Weights of a small image classifier.
Training: 14400 steps, held-out accuracy 100%.
Rows from block 9, named by matrix and row number. Rows with one number belong to one channel. Each number is 128 + 32 x the weight over the matrix's rms, rounded and kept within 0 to 255. All counts start at 0. Numbers have three digits each.
# convs0: first 3x3 conv, stride 2 (model.blocks.9.convs.0.weight, 256x128x3x3), inputs 75-89, a 3x3 kernel for each
# convs1: second 3x3 conv (model.blocks.9.convs.1.weight, 256x256x3x3, transposed), outputs 70-83, a 3x3 kernel for each
convs0.40:160095116154088153182140103156144136123112097152101096131111123136112102163101036196160104143116141093161169119148143135076114077103107110107148148095115148144110112153111103122134077146168119101129104159188137062135109082131143150150051124089145108125105137136160140180126110111116147154086061229114176130144083052130093141098146113154057131128141122133133118077128141115132170115119164160170160176070156
convs0.41:143135115141136190168194161108091146119130150134156139160156099118146070165137185156129128112150162167065098104115096063136148137073106117143150120114079169171183113131100076117111091082038129147121123143100102127139128089108130142123066118034145129129140133130155234076167118153099096159092135112126125136169123122100106094119130129114103117080155142132126120096150125142152089130141071123153125233131132
convs0.42:141074086137205131113169121112109151145119090158147192125121132169134104093164156124150144125163146099081165140095086122127074096142109155126124089094164147134155107127112062133101111118081148116116101133101084109089113133117143127125102114098107180185115124109155124155132158115119164188190175183104063162080131087138112141116102057101162163111113201130160087103142130107164121093107160153104079152062073
convs0.43:108102102131160191182119117085128101137137126138076119081129150146100130109123129135136142096119147116128155168119107138190124116167137188139146160167128097155108102094141116158088121088130141118098104121169124142124111103138092118071141122100113125188112048125070150134255122030254000044114100088132108089171108125155124168067146146138104123058147191114108108125051179111157120097166146139149100148086117
convs0.44:065164191145070185055094228108092144104147086094149154101115099143103124117080115114148108189093149168137157175169109107115155124096131150097132159106132098099154172085114145098108115065155145111084133091119112116137087128150086135111110148084168191171181117141113161179104169189090087093189181121184139117045076124147142110175157145137092139122125162122093141161125103168104073140155156159132144206199120
convs0.45:144135088117105133157091095121082144129104097147116094191117190160096076145176140131109180131120145072127101139104130113133108101154185105098092090132153113137128167102139162144135112096121092124100159143153197141125101098106145133116109150149129121214168103139096149136139098140166132114131095187123139080092126136139135130166098156166131115139128155127121097157149071106076130152133105111171121125096148
convs0.46:108121108216074143103123112083125137132100144124138132183115115127094128115070104116140131088170144139082119097145169198034109089164162158148123152142094132119108147119118146103087120084101148143209146166171160121128098079075139104148132101154126140149162121058108140153222123203099098117140121100102113111143151126084124114167151139124107136169136150098116142145108164142131090105124117076112077121189204
convs0.47:129145162109070075139098130143081134145181144128167141171081099158138107144158130114111128128106129121114114147138119120117171119087136095114065112131104130144169107124117100116100153158112169120137190196182153045109104133115113111109183120127178049093151188154134097134120126104135101134081194119191112189079128095111142115209115175149098151138150104110071115202078169198159221160131176090132133159138150
convs0.48:164162185229118036092102130144123081123096134166194091201150037169141097135103058053085165122123114066100112106108096072104132111109123099103172095097130156071147129137105085134125171088156088249191124115141193124164116106068122166061054126113113102160147139163152181136153199078150153073116090050123129130158103063134147152125099126138130128101127120096130168093110137170081155090126127137174163110155128
convs0.49:145104044144205105117084111121187150122117130140180143187129145126097120083129094113140057085166128172126140114107125109099099121113113159023108122116099142105091171112069089108159152098130224208164119202250181098086094132119143124133101135139127199188218101130088095069122113086125140096094149099088092132119102160162066060183097096116132126122140164142144082114112122103048105113096126139147137137171105
convs0.50:140139127078161088125108111099172135134123187151124151124101114195116142118168133085080172114115094161096134091156114118132106129152114084129096113115137148149166108139105203136127113182166210159118135139142173102115074145121135119147125089143098201129159154108152115094086119145125174126182160078090104094120136109081115100179119112205079135149166217147094127198102133121229193100074171144113157102108110
convs1.40:140139111174111096106162147175111041192067000168155113119070169123116137114109089141213122163149176112149125158141123138133145160133113106050164123071081114140150144112155129097140124130129156074192156090134115126173169142072102168139121152187098150166070172176122097210101167154184068155058180139138123111118114034095124094161137141125163088107182163164095140172138167134158130
convs1.41:085115046189103036173099093193034109097116127156138148110118150134157074104145139132179066091099166108123104140093137150127114138110176169066255091124131132104115131147085187131163140134119092137115100074125170078105121151112143110157121116117175099113126197123121136108126129055153100119136158068074095166071112165162118128086156079106108146186144123091072089093157075121125109
convs1.42:113168126195109167165218114169113137097143197177184151105142175161124127144105135054133142173192178148157136093144108117104145136122145085112120095170162108184098118148152138069116131152156094123139119137118140183107153106198080077092123098141130137194125107134129141127147146186174106188140165137118124146159135084118137156025045165129119155126085107155048127150130158141115189
convs1.43:144141164112192047115158110102153132089026102103090117118140169153229158152137124144142137095109064094084131138073179117120108123126111134165170084104197140132124102162133134119115107153098074094179097051130118100131119077118141182125132160137126133175153167061125089124110138148148108129112121063159116128095160185125149129065090137079175156113157230118122086174203059126128095
convs1.44:129155185051134140124086151132110154101163164116160129074151063118058078145096136159144130088183117135108098131090060088137090115182111122132091184147162123112034159123126152136118104092077110223158104147141139134161081132138109191156132119163113113096217134095123161104157123112130137144131131157210136038088108173116151123136181140104095160141168114160120142047121124118138147
convs1.45:115127121111123185096135097066126121162132094147144197131125176105073098159102141109098122085065165122131089111163159165103151163098171111106166180128119143170112137124179098154121178157171114108101124141133105107143106096151161104139130189143154140101094120084145197178144123117151102130129190126200040171170089111126101137100139102132184116158113088134060149118155140136152149
convs1.46:126142161133175075102106111117133160149047127139134135130213193073131156055075120159121168155147130161116106094132135100093149131120128157107130213124145142120135148091114161118103129137127099161108117097116161128112158130090164120187123162105083141111123095197101087199152084112076118091088069094064079144071122075146110054102165158104121108164163160135130072098140178035049091
convs1.47:132100165148120144123143129189129165145091137138080128116139140095126125117082075069129145109117088172112099130129158170159097111128127145146149170136126135151122050132077134096115167178200123216120122140073126118134160123143106122161136119126106111141156157131122158140123109122180114103104145106131156122114170104109066097076147136140150155105171115098096135107111106146156109
convs1.48:142112121156067127121081117152135125134109133165071082125164137141129133090110122133198142166142097135141083082140136087115152161153183145141174111163162166149118175136110157120081134125197127192091170067113120096124164109103196073134165115123126084131116190105087123139157103134096107104164161107089109222075101133121167153112188117107092143128118130175124188105095116163128153
convs1.49:138170141136101104152182073130170119121164139117123176155079093144133129136136154130149149132134082144138090135113110104150126086142118139091141113106094169153130138099104107152141145146101123176110130140118183156107139182093082127139128112150120092156152092141170180135149141154110120104097132086144109161097141101145161142154130142061140155147114151125156078197154152082118135
convs1.50:109124103139147095110084167135143170175142143122049139155185191139132162160120161175104157100129151113161130137144157093118089161179166158126094139126098176066166137155130154166120123137203108129140127116121123203152103119100120077110144123105134157154157130088099106109159124132074160132120090106126172121184096092060082152114139157163081127170185088098127115135163156166172159